config.toml
qk_norm = false
register_tokens = 8
loss = "cross_entropy"
residual_init = "none"
optimizer = "normuon"
Rows from block 9 of a small image classifier, named by matrix and row number. Rows with one number belong to one neuron. Each number is 200 + 30 x the weight over its row's rms, rounded and kept within 0 to 999. All counts start at 0. After the name is the row's rms in percent of the matrix's.
After each neuron's rows are labels from the 100 images, of 14976, where the neuron reaches its highest value: "colour at peak" is the nearest of a few named colours to the mean colour under the peak. Only what is clearly more common there than usual is listed. The data: scattered letters and digits in many colours.
# fc1: MLP up (model.blocks.9.mlp.fc1.weight, 1280x320), inputs 288-319
# fc2: MLP down (model.blocks.9.mlp.fc2.weight, 320x1280, transposed), outputs 288-319

fc1.644,087,202,210,233,183,168,213,212,236,245,227,201,200,133,295,189,236,211,172,191,202,152,179,224,178,210,191,239,177,200,228,146,208
fc2.644,091,204,161,202,172,168,199,193,163,269,190,214,178,198,146,190,231,165,212,167,198,180,180,253,215,231,189,194,223,213,173,193,195
colour at peak: pink

fc1.526,090,197,209,203,195,198,220,219,202,169,200,240,207,205,169,199,207,187,162,206,162,207,199,223,235,173,189,158,237,185,161,230,197
fc2.526,078,163,162,251,232,176,214,213,151,180,186,178,215,181,250,167,194,217,211,190,257,178,159,227,134,240,196,287,201,231,195,189,208
colour at peak: brown; grey

fc1.194,105,206,164,210,203,142,170,201,168,198,109,238,183,170,203,202,174,199,192,246,229,195,173,216,175,185,195,190,216,175,154,205,180
fc2.194,089,245,222,180,189,217,214,148,261,200,223,163,176,245,247,177,188,248,208,219,258,143,211,262,218,205,234,173,181,183,266,160,150
colour at peak: black; brown

fc1.749,104,219,240,210,173,192,166,185,194,225,253,219,209,190,179,173,243,227,222,129,211,185,248,209,231,224,211,211,158,156,217,186,186
fc2.749,095,153,232,240,167,228,238,232,209,241,227,203,208,181,279,251,244,198,125,167,192,185,210,199,228,173,236,213,143,202,226,179,224
colour at peak: black

fc1.732,116,185,205,223,232,156,160,210,205,236,226,185,207,219,173,165,212,161,184,221,159,202,244,161,194,220,190,172,144,254,197,234,181
fc2.732,122,202,236,212,177,218,178,200,249,196,191,166,209,182,238,172,212,194,207,163,225,209,256,205,176,197,223,229,252,200,187,249,191
colour at peak: grey

fc1.726,094,190,204,236,128,225,232,196,202,212,179,180,207,184,231,192,168,208,141,204,225,223,177,231,152,254,229,119,229,206,183,205,161
fc2.726,086,258,193,222,199,156,224,178,183,163,201,151,217,184,171,178,231,223,227,213,194,222,216,165,216,199,200,255,184,177,252,209,180
colour at peak: grey

fc1.130,110,200,192,189,168,151,150,248,171,177,229,202,188,197,207,244,145,189,191,210,171,244,145,243,210,244,211,190,213,226,236,154,177
fc2.130,126,166,189,205,195,296,264,183,199,180,202,196,196,180,183,174,211,241,208,209,196,208,212,166,194,146,196,118,201,137,213,163,187
colour at peak: grey; brown

fc1.82,097,231,208,184,173,176,203,201,147,252,166,300,190,211,208,167,200,199,182,202,198,200,178,202,167,213,229,187,197,239,217,214,143
fc2.82,081,220,241,232,150,164,220,236,209,166,221,154,166,258,172,182,190,215,189,239,186,141,183,163,148,186,194,254,216,174,249,232,187
colour at peak: grey

fc1.317,103,199,200,195,215,204,170,227,198,246,189,214,228,233,127,169,186,202,220,187,233,180,219,181,174,192,172,181,111,243,193,191,176
fc2.317,097,197,253,203,177,198,170,178,254,208,213,175,202,230,208,202,239,164,144,221,176,203,174,168,242,194,219,148,179,197,206,164,182
colour at peak: brown

fc1.373,115,150,218,228,213,200,215,215,160,149,225,190,179,209,191,157,192,202,175,213,185,186,185,219,237,221,200,194,209,270,183,166,177
fc2.373,126,202,223,186,199,200,194,180,191,157,225,177,199,151,201,188,206,240,153,209,209,199,226,190,166,196,185,238,200,214,219,171,282
colour at peak: brown

fc1.453,096,151,215,161,224,258,219,211,209,174,260,159,201,216,213,221,162,169,167,203,170,194,271,206,200,233,185,146,234,191,267,193,202
fc2.453,108,221,245,215,211,198,215,213,201,229,233,183,234,205,207,226,227,208,233,212,191,201,227,179,226,191,231,205,207,200,188,198,194
colour at peak: grey

fc1.102,102,199,163,205,210,220,234,207,175,192,220,180,210,241,158,181,240,235,215,208,212,268,106,180,207,219,201,191,248,218,153,163,192
fc2.102,106,219,215,199,193,166,236,226,229,210,255,241,175,191,221,232,235,243,152,246,224,200,261,202,213,186,229,263,231,138,194,136,234
colour at peak: black

fc1.539,088,224,214,210,217,193,182,178,207,180,250,230,127,190,195,218,222,163,232,179,154,223,166,213,281,175,230,185,223,193,154,202,207
fc2.539,088,216,232,176,171,188,220,205,221,214,180,211,236,138,211,197,123,236,227,229,207,213,190,215,178,211,232,226,197,217,236,232,221
colour at peak: brown

fc1.284,096,132,198,215,127,192,222,146,220,205,166,218,186,217,167,167,224,221,146,200,177,240,249,223,190,221,243,186,234,226,233,211,158
fc2.284,095,202,202,187,166,207,233,244,217,225,203,166,174,230,212,211,214,215,199,207,169,128,194,185,205,185,163,174,231,211,199,161,189
colour at peak: brown

fc1.741,112,187,149,202,158,207,167,213,155,257,212,236,216,261,180,231,185,192,232,166,203,168,218,160,216,227,199,198,199,213,198,200,130
fc2.741,122,183,221,180,243,178,212,230,225,165,245,251,214,183,229,235,188,176,259,215,197,179,201,213,248,159,190,203,220,199,213,166,237
colour at peak: brown

fc1.108,100,248,208,232,201,164,167,248,197,226,192,278,264,175,160,133,257,143,185,209,236,208,216,196,224,238,188,225,198,202,192,140,216
fc2.108,090,156,175,203,220,217,200,203,182,212,130,201,185,184,200,205,237,243,183,171,213,217,178,230,208,189,221,205,186,238,192,194,189
colour at peak: brown

fc1.279,109,158,188,231,234,163,184,179,241,198,185,215,203,210,174,197,194,204,235,262,252,147,163,189,230,188,199,232,189,188,187,186,171
fc2.279,119,243,197,205,206,247,209,204,209,210,172,189,244,198,191,185,232,181,156,188,174,204,188,146,215,262,195,180,150,228,202,160,236
colour at peak: black

fc1.579,140,206,218,163,242,210,201,165,211,277,226,167,146,220,182,212,188,204,193,252,164,133,228,198,223,203,206,204,178,210,173,225,212
fc2.579,152,229,193,143,187,254,207,168,220,223,182,205,196,164,184,213,222,188,233,182,217,229,247,172,194,181,214,158,223,244,206,204,220
colour at peak: pink

fc1.688,104,216,141,233,204,228,179,200,221,231,170,181,160,229,163,211,232,150,182,221,140,228,235,214,183,212,236,147,181,226,176,178,182
fc2.688,083,215,225,219,203,186,210,198,200,212,209,216,216,167,154,224,244,221,245,250,227,175,136,233,271,144,245,155,173,200,239,167,180
colour at peak: grey

fc1.679,098,229,204,193,147,161,135,221,127,156,185,169,168,215,215,188,221,152,159,242,231,260,117,245,175,142,191,192,209,235,219,190,248
fc2.679,096,196,153,218,237,164,150,180,188,174,212,236,254,159,215,201,221,168,254,124,216,173,258,179,192,211,215,204,190,203,200,171,213
colour at peak: brown

fc1.329,102,174,209,171,231,157,224,219,189,162,205,199,184,240,216,206,217,181,228,273,228,243,216,200,259,188,192,216,208,139,205,161,210
fc2.329,086,182,163,200,194,202,232,184,187,253,236,205,206,235,237,183,224,190,161,164,213,252,210,227,217,194,225,220,219,238,195,236,131
colour at peak: grey

fc1.388,094,167,237,175,171,167,195,217,191,187,171,196,186,195,168,235,190,212,175,249,231,210,207,207,178,180,264,198,250,163,180,239,162
fc2.388,103,259,155,152,199,259,208,243,163,209,203,195,184,158,188,172,175,206,158,204,266,211,239,230,219,168,199,158,174,246,211,229,181
colour at peak: brown

fc1.357,102,247,176,184,135,181,184,197,170,214,160,226,165,198,262,186,203,232,175,192,221,185,185,199,213,214,207,214,171,164,183,140,209
fc2.357,102,236,250,157,214,199,213,177,268,182,169,163,197,187,202,190,228,196,205,207,237,220,238,180,135,200,214,220,226,250,231,166,202
colour at peak: black

fc1.428,097,183,176,164,175,253,191,174,167,239,240,174,209,215,221,190,205,172,181,180,237,229,205,257,253,161,169,222,207,238,165,182,183
fc2.428,104,218,241,192,198,169,161,242,243,150,217,196,208,192,251,215,194,181,231,194,183,254,194,163,196,270,248,208,159,195,184,209,190
colour at peak: grey

fc1.631,101,184,204,140,232,198,166,225,169,248,196,197,243,237,256,131,176,204,212,229,152,173,206,207,238,247,183,188,199,221,206,200,125
fc2.631,099,217,246,204,171,199,216,175,204,252,194,186,226,163,172,208,178,190,240,177,180,247,163,183,177,231,175,178,214,158,236,191,210
colour at peak: black; brown

fc1.485,096,237,224,206,208,185,238,184,151,211,201,210,192,174,243,210,219,205,212,170,203,206,178,160,180,290,182,199,201,217,213,209,265
fc2.485,098,202,209,134,235,170,145,173,273,202,192,225,246,238,185,218,171,199,200,243,187,206,209,156,199,155,155,184,234,209,185,215,194
colour at peak: pink

fc1.163,098,246,196,238,188,213,204,209,245,207,224,203,221,209,216,224,178,187,217,249,175,226,200,177,197,169,197,167,234,186,189,202,184
fc2.163,076,173,230,153,198,180,218,187,172,176,232,202,212,207,125,190,189,243,179,236,230,173,186,232,191,196,201,217,176,187,201,184,156
colour at peak: brown

fc1.570,097,166,155,228,138,167,120,250,204,184,229,249,191,152,257,190,227,148,250,180,187,202,240,180,198,180,172,162,194,187,209,216,177
fc2.570,086,207,160,190,220,218,248,207,214,171,197,222,183,279,248,211,193,175,184,173,211,209,189,197,168,220,219,213,185,157,203,192,193
colour at peak: grey

fc1.11,117,198,159,172,206,264,223,201,298,193,217,204,177,177,191,178,224,252,228,207,258,190,194,189,244,195,242,200,224,205,169,195,187
fc2.11,141,236,218,238,210,202,155,184,175,199,213,176,170,223,239,230,195,199,195,254,234,189,161,248,199,206,262,208,150,225,176,223,200
colour at peak: pink

fc1.651,099,195,233,172,217,169,176,219,185,208,209,256,217,215,156,199,250,257,223,214,217,195,254,222,209,210,198,221,203,171,237,140,236
fc2.651,092,236,182,243,193,190,240,182,196,225,175,194,224,199,210,257,188,212,163,201,219,229,160,176,158,178,182,165,180,199,235,168,177
colour at peak: brown

fc1.351,098,182,236,242,177,222,216,181,214,244,201,192,193,214,163,195,217,214,181,187,219,253,240,183,184,181,187,177,192,234,187,234,213
fc2.351,073,157,148,217,248,209,245,218,170,185,214,204,198,201,269,203,191,173,182,211,196,130,200,235,192,177,185,230,183,234,151,163,176
colour at peak: brown

fc1.24,089,208,229,182,207,150,181,212,199,244,212,187,219,189,259,144,191,175,211,212,175,182,216,231,233,151,195,197,177,153,227,219,203
fc2.24,102,139,174,244,217,189,192,182,197,208,221,208,135,189,175,193,215,189,142,184,228,216,164,195,205,207,177,219,201,181,228,181,150
colour at peak: brown

fc1.245,100,246,191,209,177,172,173,208,258,248,188,142,163,236,216,119,236,225,209,207,216,196,228,191,182,245,187,139,220,181,193,220,187
fc2.245,116,168,218,220,182,231,202,187,252,159,236,183,194,148,208,240,214,188,172,155,197,196,204,243,197,204,220,212,188,246,201,252,228
colour at peak: brown; grey

fc1.343,103,117,199,246,254,228,194,202,201,144,198,191,187,200,261,183,173,238,205,251,194,187,192,193,184,225,184,217,210,243,205,183,152
fc2.343,101,236,170,205,200,190,241,180,190,223,172,234,170,197,235,178,222,222,213,217,115,163,184,181,210,179,165,235,233,176,234,69,257
colour at peak: pink

fc1.598,104,204,203,266,171,195,212,196,224,159,231,177,153,221,202,203,177,155,213,211,221,209,158,136,189,198,210,227,222,246,181,243,238
fc2.598,091,192,165,236,187,184,173,243,177,256,156,182,230,208,219,163,192,215,216,236,203,212,222,171,242,185,246,238,225,216,191,163,209
colour at peak: grey

fc1.26,100,171,165,187,143,199,207,129,207,209,189,167,249,202,219,208,221,176,275,197,196,181,207,198,178,201,204,188,193,220,183,171,172
fc2.26,100,174,153,215,210,184,200,210,249,234,214,177,202,241,226,232,205,175,209,174,178,198,181,266,220,182,187,212,192,215,145,220,176
colour at peak: brown

fc1.252,093,166,184,219,203,178,199,164,234,196,201,159,159,197,227,184,187,147,144,218,226,194,175,182,186,183,245,199,241,173,195,195,165
fc2.252,108,182,152,203,180,202,186,203,179,179,179,227,245,193,208,155,173,191,201,209,180,221,175,209,210,211,226,151,133,216,215,217,221
colour at peak: grey

fc1.494,100,198,230,204,283,211,192,213,169,234,176,202,147,214,158,181,210,171,203,191,213,182,174,170,167,205,226,163,157,177,194,219,205
fc2.494,088,207,174,193,178,179,203,215,226,177,243,165,240,189,224,225,244,165,250,187,173,179,235,253,192,198,246,166,259,198,212,229,177
colour at peak: grey

fc1.715,095,217,203,195,181,204,164,207,180,228,166,215,204,213,194,204,244,178,194,156,145,199,148,240,235,194,237,189,198,213,155,196,265
fc2.715,087,150,189,209,211,209,221,212,184,178,176,254,163,215,235,242,208,204,186,190,251,143,222,172,257,213,154,174,135,171,177,182,198
colour at peak: grey

fc1.721,096,232,230,195,152,186,192,168,193,124,180,213,262,196,200,234,162,171,169,181,165,207,208,206,204,237,237,205,243,198,210,188,141
fc2.721,106,224,255,177,167,187,207,213,218,215,155,189,160,206,229,216,206,226,173,218,223,232,132,185,209,190,254,178,162,205,190,257,218
colour at peak: black

fc1.90,090,203,182,230,200,190,167,204,181,209,192,223,208,193,250,166,179,171,203,235,203,189,204,232,229,178,187,243,214,211,247,199,243
fc2.90,099,182,194,176,237,186,213,189,192,210,234,239,217,174,272,195,247,195,245,189,207,185,184,179,199,184,142,213,187,146,214,252,214
colour at peak: brown

fc1.275,094,167,228,175,205,156,187,213,188,247,214,218,228,230,213,206,242,196,238,257,214,193,248,239,165,146,177,243,205,136,195,282,179
fc2.275,094,190,204,194,201,191,220,205,181,164,158,226,176,215,176,227,174,193,196,180,227,234,195,213,231,208,203,226,196,176,238,243,141
colour at peak: brown

fc1.371,093,231,212,208,204,179,181,195,245,206,178,160,173,219,189,196,206,228,170,209,238,124,197,219,179,216,158,215,214,184,178,199,234
fc2.371,098,168,201,188,233,209,230,230,158,193,177,181,220,155,151,217,211,181,138,180,221,197,196,217,196,221,176,200,201,223,167,219,187
colour at peak: pink

fc1.519,101,178,160,182,175,199,195,194,230,183,169,211,184,153,178,259,275,195,156,226,210,149,175,276,239,223,237,313,207,237,196,129,215
fc2.519,094,200,166,245,211,205,227,244,195,222,210,206,215,246,219,184,200,180,220,201,222,166,278,152,220,181,186,158,133,193,207,177,189
colour at peak: pink

fc1.711,104,245,203,200,226,194,197,228,209,215,205,229,231,207,170,255,252,160,205,209,171,213,174,191,196,122,225,215,210,216,168,174,219
fc2.711,114,231,211,215,192,255,217,187,247,241,165,271,192,223,235,178,209,168,193,246,204,190,194,255,160,195,209,209,216,178,180,189,225
colour at peak: black

fc1.678,097,216,236,209,219,168,162,145,151,166,174,209,225,224,160,219,192,206,172,209,201,199,190,211,189,234,193,146,178,187,174,196,230
fc2.678,067,293,208,180,193,179,195,159,231,191,229,212,159,196,229,219,178,186,215,164,137,225,193,216,219,235,238,190,177,219,150,186,232
colour at peak: brown; grey

fc1.640,093,149,231,173,199,190,205,185,208,219,212,177,154,185,199,214,157,202,261,228,188,177,232,205,177,143,233,182,240,211,225,169,240
fc2.640,099,175,189,199,218,241,154,177,197,212,255,202,133,239,195,192,203,213,171,177,194,232,159,189,206,210,161,160,175,218,184,199,169
colour at peak: brown

fc1.677,094,200,136,174,269,188,150,217,237,189,199,251,162,240,179,158,215,142,220,170,251,148,208,195,226,225,166,168,231,168,195,208,191
fc2.677,094,206,228,216,133,240,214,178,217,132,205,201,187,166,183,179,201,142,235,217,259,195,130,184,188,208,197,231,206,185,197,209,179
colour at peak: pink

fc1.409,095,207,217,170,191,218,235,228,202,227,131,219,232,239,192,208,213,235,223,238,152,154,234,254,203,196,170,129,145,187,223,226,191
fc2.409,056,229,231,155,235,162,162,166,196,227,219,184,206,243,220,216,231,190,218,193,246,199,157,197,188,200,182,211,238,245,209,172,171
colour at peak: grey

fc1.187,098,227,176,153,198,168,149,205,166,235,237,172,244,224,229,226,188,160,215,194,155,217,208,253,221,151,234,214,219,179,190,222,241
fc2.187,082,224,192,210,152,221,216,185,145,140,190,205,204,204,229,198,153,168,135,234,203,139,196,209,195,139,132,190,235,193,184,222,250
colour at peak: black

fc1.641,093,172,184,195,145,220,205,236,195,238,165,222,197,204,175,160,184,163,226,225,231,198,132,201,252,196,212,182,209,154,205,112,203
fc2.641,073,142,216,213,203,169,207,136,264,203,233,182,241,220,196,236,211,187,198,179,206,213,161,165,175,135,183,183,238,185,170,224,175
colour at peak: brown

fc1.23,092,119,172,260,226,258,226,234,180,186,181,220,223,206,216,204,214,219,172,262,185,167,181,244,177,160,181,201,249,203,199,122,202
fc2.23,074,176,231,160,238,180,188,213,191,181,275,180,168,243,239,214,200,227,162,204,223,202,198,226,209,208,184,233,160,231,171,242,230
colour at peak: brown

fc1.316,089,206,191,227,179,147,175,210,249,193,186,159,149,168,196,164,211,150,198,228,205,196,200,159,196,153,194,183,229,184,195,241,197
fc2.316,092,176,227,164,241,226,208,172,207,194,231,256,236,235,191,227,199,180,207,147,156,187,184,214,207,209,225,197,180,188,247,266,226
colour at peak: brown

fc1.135,099,240,216,191,216,225,206,173,204,177,230,148,248,205,237,177,198,161,243,161,209,192,207,216,170,217,212,222,229,217,163,238,179
fc2.135,098,193,210,242,167,199,192,219,241,259,174,224,226,174,185,210,205,195,274,200,214,162,156,222,180,224,229,174,228,175,189,177,134
colour at peak: black

fc1.155,106,243,212,161,192,237,217,225,199,214,198,252,208,190,191,164,156,169,252,162,177,209,216,167,208,266,188,253,213,217,202,221,150
fc2.155,109,209,218,192,176,209,167,169,232,172,216,172,197,247,217,181,198,205,200,183,177,222,136,262,168,199,164,143,186,226,204,246,218
colour at peak: brown

fc1.656,102,175,192,218,242,235,260,185,182,222,191,174,221,174,182,179,153,190,195,235,182,215,202,172,254,179,166,227,197,235,269,158,213
fc2.656,085,192,162,198,193,218,213,210,245,206,246,192,200,211,195,228,254,225,173,110,181,202,146,204,174,244,142,186,229,269,221,181,251
colour at peak: black

fc1.151,098,158,179,220,160,193,233,155,145,180,147,234,217,224,153,176,211,145,195,169,183,201,197,149,214,204,196,209,170,140,217,187,191
fc2.151,101,162,202,179,182,241,193,212,198,193,185,185,242,208,222,232,150,208,202,160,216,166,167,245,159,147,207,181,177,161,189,243,177
colour at peak: pink

fc1.601,085,186,220,164,213,190,155,173,210,163,196,206,193,148,176,201,198,171,218,234,188,227,203,173,205,221,187,165,220,221,236,220,249
fc2.601,076,215,228,177,156,171,282,186,210,180,197,175,239,168,175,200,188,226,231,159,194,244,190,172,191,161,277,211,195,246,162,231,207
colour at peak: black

fc1.595,112,173,202,245,156,237,203,171,138,230,173,249,195,227,163,207,232,140,227,209,175,200,181,217,201,274,192,158,147,189,169,239,192
fc2.595,117,193,166,161,228,154,175,236,169,225,151,228,220,186,198,204,173,221,204,162,214,163,212,194,156,173,185,191,200,186,199,200,244
colour at peak: brown; grey

fc1.377,094,176,188,208,202,185,180,248,208,209,167,209,195,206,239,207,163,227,196,181,203,177,201,203,178,137,209,172,233,222,173,194,205
fc2.377,064,198,235,192,196,230,145,221,194,141,195,248,171,191,224,167,178,201,200,258,209,229,205,153,202,156,216,149,188,185,241,183,187
colour at peak: brown

fc1.344,100,230,221,169,202,163,165,203,180,217,166,152,190,262,221,238,176,161,177,233,213,212,257,165,174,199,167,167,201,189,187,204,210
fc2.344,098,157,199,214,165,233,189,173,191,179,243,229,214,191,197,174,186,157,197,199,201,150,250,242,235,179,245,195,178,190,215,265,257
colour at peak: grey

fc1.566,098,166,156,216,180,169,253,226,266,184,166,184,193,184,161,206,203,195,170,203,186,168,196,227,195,249,210,200,204,194,151,219,202
fc2.566,065,253,140,262,193,238,164,229,215,175,215,181,239,225,209,234,180,225,159,234,227,131,218,204,198,193,135,150,217,194,209,174,195
colour at peak: pink

fc1.270,106,270,239,204,189,174,171,209,217,228,173,152,212,178,136,226,202,227,223,217,170,190,189,167,251,136,272,200,175,188,230,178,164
fc2.270,072,136,193,204,201,262,169,206,206,176,188,166,180,180,235,186,247,258,237,179,236,255,200,232,242,195,156,186,200,252,227,230,202
colour at peak: grey

fc1.560,116,260,199,219,209,191,166,216,183,250,170,233,236,163,188,196,191,213,172,258,220,177,186,210,220,215,202,208,184,194,221,201,204
fc2.560,123,173,163,192,152,232,195,242,217,194,212,139,171,228,231,215,254,213,181,202,211,224,226,188,180,221,245,171,196,175,243,184,225
colour at peak: brown

fc1.739,087,192,243,192,230,235,200,165,200,166,190,180,223,194,185,216,165,159,171,172,172,188,186,249,230,167,161,188,191,201,195,249,177
fc2.739,080,256,184,186,209,211,152,188,179,223,222,237,157,194,213,200,233,199,219,279,147,196,209,196,245,160,240,206,235,155,250,188,177
colour at peak: brown

fc1.365,110,232,208,202,175,200,178,233,118,177,199,230,190,204,257,211,186,168,196,168,126,170,218,225,185,197,239,184,169,225,219,227,200
fc2.365,127,176,250,169,166,207,250,179,193,181,220,149,203,140,235,185,180,202,182,206,200,189,171,200,204,208,167,169,171,225,148,269,285
colour at peak: pink

fc1.175,093,185,151,170,216,172,160,196,183,196,255,224,173,245,188,251,210,202,167,181,214,194,210,195,235,164,193,239,223,157,226,209,192
fc2.175,076,186,231,244,195,152,177,227,230,215,167,187,207,189,222,163,159,194,241,216,222,245,227,179,190,176,207,182,197,223,163,193,167
colour at peak: brown

fc1.141,100,196,200,227,170,196,201,200,197,196,165,163,236,223,247,224,149,134,222,156,184,202,179,153,290,175,173,196,203,119,174,211,214
fc2.141,089,267,217,195,252,186,189,232,141,188,220,158,177,235,214,252,205,193,198,211,212,187,197,223,194,150,214,158,222,126,251,232,237
colour at peak: grey

fc1.680,111,214,236,210,252,233,222,190,203,227,153,227,236,191,188,223,178,197,189,262,202,195,210,225,219,215,188,216,160,159,223,132,233
fc2.680,110,167,221,221,190,238,193,190,234,169,162,163,184,176,200,217,261,160,157,169,225,165,177,216,166,217,197,134,155,192,173,182,171
colour at peak: black

fc1.69,112,187,209,195,222,195,204,182,187,225,242,215,167,164,238,134,180,189,215,183,225,220,193,182,206,208,163,223,258,227,229,221,211
fc2.69,113,197,260,223,131,185,228,173,175,179,241,177,207,241,202,171,217,174,203,157,175,155,219,205,145,171,204,188,238,207,194,190,166
colour at peak: black

fc1.499,095,204,202,192,191,165,191,246,148,218,168,268,210,180,206,174,258,231,196,210,202,242,187,208,179,209,209,246,227,238,188,289,89
fc2.499,067,192,141,226,198,231,218,165,191,170,223,204,164,211,172,270,214,172,178,211,274,189,170,243,229,171,189,156,198,169,208,168,221
colour at peak: grey

fc1.445,101,162,163,177,170,169,194,236,225,194,209,219,211,180,208,182,221,180,211,209,204,195,185,224,214,180,191,175,193,262,225,184,214
fc2.445,075,219,204,210,217,142,212,185,133,220,194,216,222,292,231,172,226,211,219,195,178,196,217,170,198,231,251,201,129,218,272,232,196
colour at peak: grey

fc1.211,100,202,221,228,274,238,197,151,159,229,205,201,200,174,153,219,149,225,165,173,229,164,188,254,214,185,167,208,205,236,202,211,176
fc2.211,070,186,181,252,183,162,187,214,192,181,215,182,225,189,216,214,180,167,173,167,210,203,223,162,140,214,170,241,221,205,207,189,222
colour at peak: black

fc1.8,099,215,160,197,210,233,198,204,224,210,173,202,214,238,204,257,248,210,163,201,183,219,203,182,215,180,202,190,234,220,197,213,184
fc2.8,115,230,222,195,166,173,153,178,216,194,151,168,226,247,190,193,153,200,213,188,176,245,212,234,215,238,177,239,146,173,141,215,226
colour at peak: pink

fc1.58,089,215,264,202,162,176,248,177,166,187,212,156,200,217,170,209,143,222,229,173,211,228,201,267,215,206,149,223,166,151,178,197,217
fc2.58,053,196,212,223,210,159,212,209,213,178,198,219,202,184,257,163,244,174,176,213,215,179,169,199,171,153,154,199,219,199,160,187,193
colour at peak: black

fc1.452,098,186,167,176,274,170,176,142,198,210,205,216,161,197,193,201,217,213,217,183,186,174,224,228,226,138,179,182,179,208,183,191,248
fc2.452,088,176,207,229,171,209,148,222,223,234,208,144,173,227,227,231,197,179,182,197,186,185,163,173,193,218,156,172,226,253,266,208,191
colour at peak: pink

fc1.98,113,240,194,209,185,157,177,177,145,220,178,195,173,224,180,231,221,198,192,208,155,175,206,162,125,195,187,251,212,195,206,222,205
fc2.98,116,175,173,247,210,213,196,217,212,222,109,176,204,203,248,226,229,174,177,205,229,187,247,193,187,215,183,220,201,201,223,151,224
colour at peak: grey